{"dataset": "simulated telescope pictures of galaxies", "block": "plain", "attention": false, "label_smoothing": 0.1, "init": "orthogonal", "lr": 0.0026, "adamw_lr_other_params": 0.0011}
Rows from block 14, named by matrix and row number. Each number is 128 + 32 x the weight over its row's rms, rounded and kept within 0 to 255. All counts start at 0. After the name is the row's rms in percent of the matrix's.
# conv: 3x3 conv (model.decb.1.0.conv.weight, 128x256x3x3), inputs 132-143, a 3x3 kernel for each
conv.76 102 [151  54 118  91  88 159  98 100 133 143 157 138 114 171 167  65 144 188 137 157 118  99 130 131 125 133 150 147 120 163 198 115 130 124  66 128  95 209  89 109 107 129 152 118 146 111 122 129 132 116 106  88 113 128 157 130 141 171 132 147  96 116 176 155 119 183 124 134  79  83 124 132 107 147 120 143 138 130 100 121 130 127 112 138 112  93  73  97 151 165 160 147 178 151 169  99  70 117 182  61 142 118  88  78 151 164 114 119]
conv.77 101 [109  82 124  99 111 104  98 107 131  62 110 144 189 158  91 189 125 142 116 140 122 123 119 114 144 135 122  61  68 124 135 106 194 146 131 165 131 112 124 121 139 111 128 106 117 185 115 135 106 110 142 112  96 143 141  86  98 148 154 107  91  97 103 142 104 171 113 187  35  47  94  93  98 117  72 120 133  91 133 133 183 124 103 146  99 120 117 126 125 129 110  82  76  52 125 215 143 138  81 141 159 157 164 133 129 140 125 139]
conv.78 084 [198 147 118  80  79 114 179 139 114  93 115 151 126 144 188 105 192 121 110 150 160 107 134 154 159 153 124 178 154  85 127 112 108 100  95 111  93 120 168 105 147 101 119 150 109 123 132 197 130 126  84 112 161 149  83 119  79 126  85 173 154 115 124 108  89 114 104  58 122  91 196 146  98 104 142 162 174 156  99 129 101  99 128 125 150  82  47 121  93 110  68  57  85  89 157 108  95  73 137  86 153 138 120 149  85 170 143 126]
conv.79 102 [ 90 150 150 128 148 181 143  99 136  81  80 119  97  85 159  77  76 136 184  86 164  88  69 155 191 102  80  89 136 151 143 180 109 113 163 168 129 138 119 109 137  82 109 148  76 171 100 117 164 161 160 145 108  96 147 134  81 157 119 135 141 132 119 160 131 138 135 109 133 120 140 106 121  83 134 106 106  93 116 160 152 158 132 139 102 119 136 132 158 102 140  79  86 150  90 149 125 195 120 119 195 157 108 111 107 104 147 115]
conv.80 092 [155 130 109 134 187 142  82 119 169 132 118 103 117 141 161 163 158 143 128 127 111 129 141 126 109 121 131 154 224 110 152 144 137  98 147 170 176 127  76 125 122  95  75 101 153 111 168 125 177 168 137  88  83 115 114  73 104 132 107  82  60 137 207 119  79 163 169 158 137 128 160 122 139 108 120 145  74 142 124 149 116 137 102 142 128  72 164  88  53 140 107 148 122 133 103 125 138 123  90 108 212  99  77 140 112 169 130 133]
conv.81 113 [120 126 145 139 125 139 124 119 120 141  99 132 156 154 139 140 128 108 120  99   6 103  78 147 230 179  46 138 129 115 131 139 147 158 142 137 144 152 107 147 149  90 111 118  90 106 154  85  92 115 105 124 123 111 128 143 128 119 124 133 173 128 157 134 111 116 154 144 120 122 137 111 152 118 127 121 121 173 162 131 141 121 128 128 123 132 129 143 136 126 151 138 132 132 120 119 118 150 126 164 128 164  83 170  51 182  93 191]
conv.82 093 [139 145 119  98  77  70  99 161 167 139 107 142 159 118 152 133  72 113 155 128 136 113 138 120 125 146  97 135 101 107 102 150 128 136 101  43 122 104 106 111 150 132 113 144 111 126 153 137 143 206 152 148  71  95 141 172 137 115 156 165 116 161 153 149  44 134 112 214 125 206 163 164 150 158 145 119 174 153 117 114 110 112 158  55  70 130 102 181  77  72 149 104 137 152 141  73 166 110 117   3 106  64  60  74  77 106  87 117]
conv.83 092 [ 74 131 132 141 180  57 126  85  86 147  91 108 121 100 114 121 119 162 124 112 100 139 122 119 133 128 129 165 151 110 107 144 136 150 125 128  77 115 131 110 149 135 165 124 114 116 147 166 114 144  90 125 136 116  97 107 135 116 163 144 142  50 107 119 152 134 126 157 145 137 101 108  81 159 145 148 203 141 106  90  78 118 157 101  98 182 138 123  94 127  86 132  94 104 172 116  93 113 129 156 133 103 186 163  97  83 143 114]
conv.84 096 [124 153 151 124  64 115 121 143 102 129 142  31 172 145  99 130  70  75 125 142 126 108 144 137 128  98 124 150  25 125 166 139 113 162 157 104 107  92  81 125 165  97 152 149 137  80 146 120 125 136 101  69  86 155 126  56  81 130 149 104 137 167 159 188 176  74 169 186 155 146 231 161 146 123 169 135 130 176 158 142 127  93  33 115 127 127 153 167  51  98 132 117 139 142 133  65 221  90 124  93 168 170 110 158 164 128  74  71]
conv.85 096 [169 115 122 136 154 130 102 201 160  96 158  93 155  94 186 124  65 153 143 107 124 120 137 129 140 144 123 147  80 138 137 183 136 143 151 166 129 160 112 151  90 145 162 154 146 104 112 128 213 146 180 131 170 114 145 120 160 105 102 152 218 145 103 111 146 120 149 123 195 127 166  88 122  88 146  97 145 156 129 126  94  94 110 145  81 226 162 166  50 136 115  90  74 110 165 146 152 116 140 104  84 173 117 137 133 143 132 106]
conv.86 096 [ 94 162 133  90  52 184 159 152 186 157 159  96 112 129 140  87 118 130 144 133 129 110  98 140 107 131 129 164 146 152 124 111 156 160 101  44  97 119 155 156  80 161 117 146 156 159 133  98 119  75 156 125 164 204  95 103 170 156 147  97 143  82 108 131  96  88 102  44 145  96 137 150 103 152 148 122  70 138 171 149 147 140 123 163  91 124 190 114 124 158  76  88 148 192  76  89 141 148 139 142 174 167 114 148 188 144 105 125]
conv.87 103 [140 137 124 129  82 122 126 127 129 121 110  91 150 145 140 158 141 109 163  69   3 165  29  99 131 118  91 117 138 127 144 128 120 141 128 149 124  74 147 128 115 128 135 116 151 126  98 118 101 101 134 116  80 128 131 136 108 177 141 141 158 153 122 127 120 146 120 120 100 130 118 107 111  92  77 115 159 141 126 132 138 114 129 120 161 157  98 128 129 128 116 145 129 107 134 120 145 135 123 179 180 162  80  81 113 151 138  95]
conv.88 101 [126 124 119  78  81 165  79 114  89 119 160 190  96 140 160  60 146 151 110 128 124 128 149 121 115 132 133 131 165 103 120  17  44 159  84 123 104  60  97 156 131 134 111 179 152 146 155 201 156 143 128 162 188 111 119 124  43 127 115 111  92  98 125 122  95 193 119 214 154  91  83 142 150 145 166 124 141 123 120 126 121 130 122 133 102 154 146 114 143 142 103 179 145 102 145  61 101  30 146 120  93  83  90 129 153  76  85 125]
conv.89 096 [116 125 197 117 108 139  88 161 144 160 231 113 117  77 129 156 183 157 103 119 127 110 110 150 113 121 120 124 203  75 152 116  95 115  99  95 122 115  92  89 156  90 157 124 114 113 205 126  55 156 133 118 124  72 139 121 124 128 122 115 106  94 102 177 157 182 198 102 152 116  97 138 139 133  94 162 135 121 124  68 139 108  77  81 139 128 190 107 101 145 166 122 105  63 165 179 144 205  71 130 102 171 102 118 151  98 158 108]
conv.90 097 [ 98 169 108 168  94 132 106 108 148  97 193 166 157 176 136  92 136 160 117 159 127 131 136 118 149 121 129 146  92 162 127 146 107  87 124 132  78 155 118 132 130 182 150 147 147  53  99  95 207 137 158 136 132 113 145 106 152 111 165 110 104 146 112  13  68  78 113 119  97 195  75 134 175 120  86  68  60 158 114 116 153 107 129 166  72 104 107 104 115 142 180 135 117 154  91 118 123  92 155  93 163 118  98 101 115  93  99 102]
conv.91 081 [169 168 166  94 166  86 110 104 122 109 109 134 130 118 138 124 132 127 141 133  84 143 144 115 107 129 144 104 109  87 160 165  49 112 126  81 148 125 136 131 137 165  58  98 136 184 219 112 133 151 128 175 109 127  92 132 134 107 122 129 139 154 139 159  76 147  56 124 145  89 108 112 118  89 108 132 109 207 123 150 168 111 120 123 192  89 140 139 126 145 123 151 180  76  86 173  53 104 115  98 136 157 115 173 134 119 105 152]
conv.92 107 [116  47 107  27 120 148 124 165 122 176  78 107 143 151 131 196 101 135 103 206  98 149 139 103 135 143 159  65 131 111  95 145 125 136 159 133 101  66 134 106 127 129 174 113 113 197 136 120 123  98 129 105 152 108 143 128  50 160  86 146 140 155 114 154  74 103 123 195 177 172 198  91  99 105 113 114 106 132 138  66 175  99 133 128  81  82 123 120 119 138 153  77 161 194 152 109 130 157 169 151 134 113 127 136 117 104 143 130]
conv.93 105 [122 157 111 130 138  89 118 118 111 155 126 171 174 150 184 135 139 123 253  35 255 181 132 102 255  16 255 174 140 138 139 134 139 129 140 121 149  98 151 109 103 170 101  86 119  99 124 124 132 113 143 107 132 133 136 104 118 140 121 136 170 140 145 125 130 135 131 135 136 110 127 114 144 178 103 109 105 121 131 136 116 124 106 117 120 119 121 132 138 122 118 123 144 133 110 121 108 144 119 102 121  88 131 105  83 135 132  96]
conv.94 093 [126 125 110 150 144 112 154 165  87 151 120 194 145 132 104 135 145 112  83 195  95 134 129 104 143  75 133 181 109 133  47 154 166 150 117 102 172 106  65 138 145 160 143 100  67 208 165 136 171 209  75 150 136 129 139 140 135 127 144 149 133 137 118 189 103  81 138 100 147 164 161 196 111 135 155 122 130 104 129 118 135 174  94 139 153  92 171 117 124 121 142 125 177  55 138 105 127 110 146 152 101 112 159 153 171 102  97 112]
conv.95 103 [ 66 103 134  61  89 139 199 108 102  59 103  69 141  93  70 177 171 137 121 126 128 139 120 107 135 145 137  90 131 158 158 105  82  93 113  66  97 151 162 147 185 128 147 128 144 135 166 159 116 104 133 104 124  98 103 132  75 152 186 129 192 134 109 137  96 108 152 121 164  87 141  35 114 144 182 154 100 136 150 128 117 118 199 166  88  90  91 103 100 186 139  48  99 135 119 133 210 198 165 126 151 118 115 157  95  68 144 193]
conv.96 099 [206 126 127 184 104 175 124 154 115 122 133 153 134 153 167  62 190 116 116 124 143 139 120 131 125 132 138 128 150 138  40 113 119  57  70 143 130 129 111 126 133 167 117 106 119 206 201  79 172 114  99 155 110 123 105  85 186  58 172  83 118 127 142 102 107 142  67  86 112 144 116 111 169 140  82 167 199 125 133 166 150 146 133 153 226  93 144 146 133  84 168  88 117 133 123 152  84 157 167 150 153 201 184 114  97 123 124 110]
conv.97 096 [145 146  55 145 138  67  97 112 103 154 163 103 199 121 103  96 103 157 148 138 114 117 118 156 151 118 130  69 138 107  53 123 124  84 112 115 123 133 101 171 174 151 130  91 128 151  80  83 104 145 115 100 141 160 112 141 109 116  95 119 121 116 131 122 195  96 151 146 128 139 152 164 159 189 123 166 217 110 104 159  69 171 116  82 165  99 122 143 146 146 122 119 107 117  81 175 122 118 148 133 142  94  96 118 157 142 116 169]
conv.98 098 [139 121 109 134 143 129 100 161 120 158 151 138 203 154 200 138 115 152  55 116 198 234 104  48 114 114 164 148 108  93 135 107 134 148 136 117 116 192 118 161 131 143 161  81 175 141 136 133 176 112 132 132 154  98 147  90 145  98 146 144 170 120 124 132 123 172 101 140 163 147 120 143 137 141 112 109 131 175 143 123 153  82 116 105 131 104 119 126 137 123 143 143 130 128 145 184 156 112 109 139 150 169 119 117 123 130 105  83]
conv.99 090 [ 95 196 111 120  88 210 133 123 146 151 114  51 167 159 157 111 181 161 112 152 131 127 129 125 138 123 125 121 163 153 196 154  82 100 179  97  68 133 144 134 119 119 153 151 103  73 147 133 136 178 164 163 164 127 136 116 160 101 159  88 132 137 121 101 126 111 226 150  52 116 194 146 117 196 116 114 134 126 114  90  96 100 120 185 100  52 164 121  92  97  88 112  92 144 155 107  96 113 193  79 148 131 159 188 120 135 101 124]
conv.100 099 [133 138 105 150 159 134 113 161 176 136 150  90  61 224 125 160 191 157 109 138 150  91 133 143 104 132 133  73  66  80 165 172 136 158 147 135 113  93 115 160 149 113  91 109  97  86 120 109  57  60 146 156 174 161 145 132 127 221  95 118 159 129 149  76  97 165 106 210  54  96  84 157  97  86 160  62 111 137 121 144  90 157 119 176 139 195 135 145 110 115 134 143 101  88  88 100 177 130 160 114 193 154 178 169 173 147  84  97]
conv.101 088 [185  97 174 129 186 146 115 112 138 106 131 150 147 137  94 113 123 199 144 122 116 110 133 145 130 124 147 150 181 165  92 112 144 155 111 156 101 118 104 134  72 126 108 130 142 157 140 162 114 167 138 140 149 118  90 123 152 131  74  68  88 107  91 178 160 127 207 125 142 139 138  96 112 155 128 138  75 141 107 168 151 161 136  65  72  38 118 147 151  59 131 200 119 120 152 130 135 143 146  95 114 158 127 110 158 104 165 122]
conv.102 101 [157 127 146 183 167  83  57 134 142 158 141 134 159 105 136 131 151 178 129 108 111 123 113 105 134 149 157 146 207 143  96 200 109  95  99 105 150 103 143 128 139 113 109 131  98 173 157 138 118 155 217 150 116 134 104 136 128 140 139  35 100  61 142 146 133 125 160 103 195 178 211 109  77 152 149 100 149 109 115  97 111 101 122 177 118  47 135  96  46 117 104 173  87 104 146 132 103  81  97 131  56 102  91 135 110 139 147 146]
conv.103 111 [209 148 138 108 180 100  67 102  98  89  87 156  85 160 185  75 173 118 141 114 125 113 122 136 129 114 119 135 141  98 172 121  91 104 123 152 140 119 104  94 110  57 154 161 104  97 142  89 105  85 154 108 135 153 112 136 131  76 112 114 147 150 137  86  77 113 115 185  99 136  86 132 108 107  99 106  94  52 129 155 137 145 110 121 154 207  75 104 124  78 136  89 165 129 135  64 159 147 190 201 149 102 122 120 132 112 122 122]
conv.104 105 [113 136 120 118 137 127 120 130 154 120 134 136 120 100 128 155 136 115  95 205  67 140 113 164  37 255 124 137 159 140 133 143 140 112 150 112 151 134 122  87 135 121 137 105 120 169 122 116 109 140 142  84 113 140 124 151 137 132 151 138  90 146 143 120 134 123 136 145 135 122 118 149 109 111  97 120 126 149 137 124 123 118 139 146 129 145 109 140 134 140 126 143 129 155 147 107 106 128 112 172 157 152  88 121  89 101 140 128]
conv.105 097 [ 80 115 215  82 114 119 166 102 119  96 148 209  60 164 111 119 174  78  95 120 137 134 138 110 137 107 105 144  74 165 123 156 129 106 181 125 102 123 167 128 114 144 138 152  74  57 103 192 133 115 145 170 156 137 176 146  95 145 129 158 158 236 128  87 100 104 156 173 199 177 153 137 105 147 126 103 109  93 112 118 107 149 155  74  93 197 132 134 103 143 117 109 106 174  62 191  50 142 114 115 177 139 138 185 108 160 126 127]
conv.106 124 [126 119 117 118 150 126 134 118 143 134 138 142 128 113  97 141  99  78 137  44 252 160 137  13  93 130 188 135 144 126 140 117 154 139 131 109 137 135 153 114  87  90 144 127 146 122 159 129 131 126 135 113 115 120 130 104 120 136 126 137 129 154 115 115 144 128 127 134 132 114 124 130 164 157 153 137 111 131 141 154 112 140 125 104 132 135 132 133 160 121 125 107 134 147 126 143 136 118 128 134 114 157 111 113 125 113 119 168]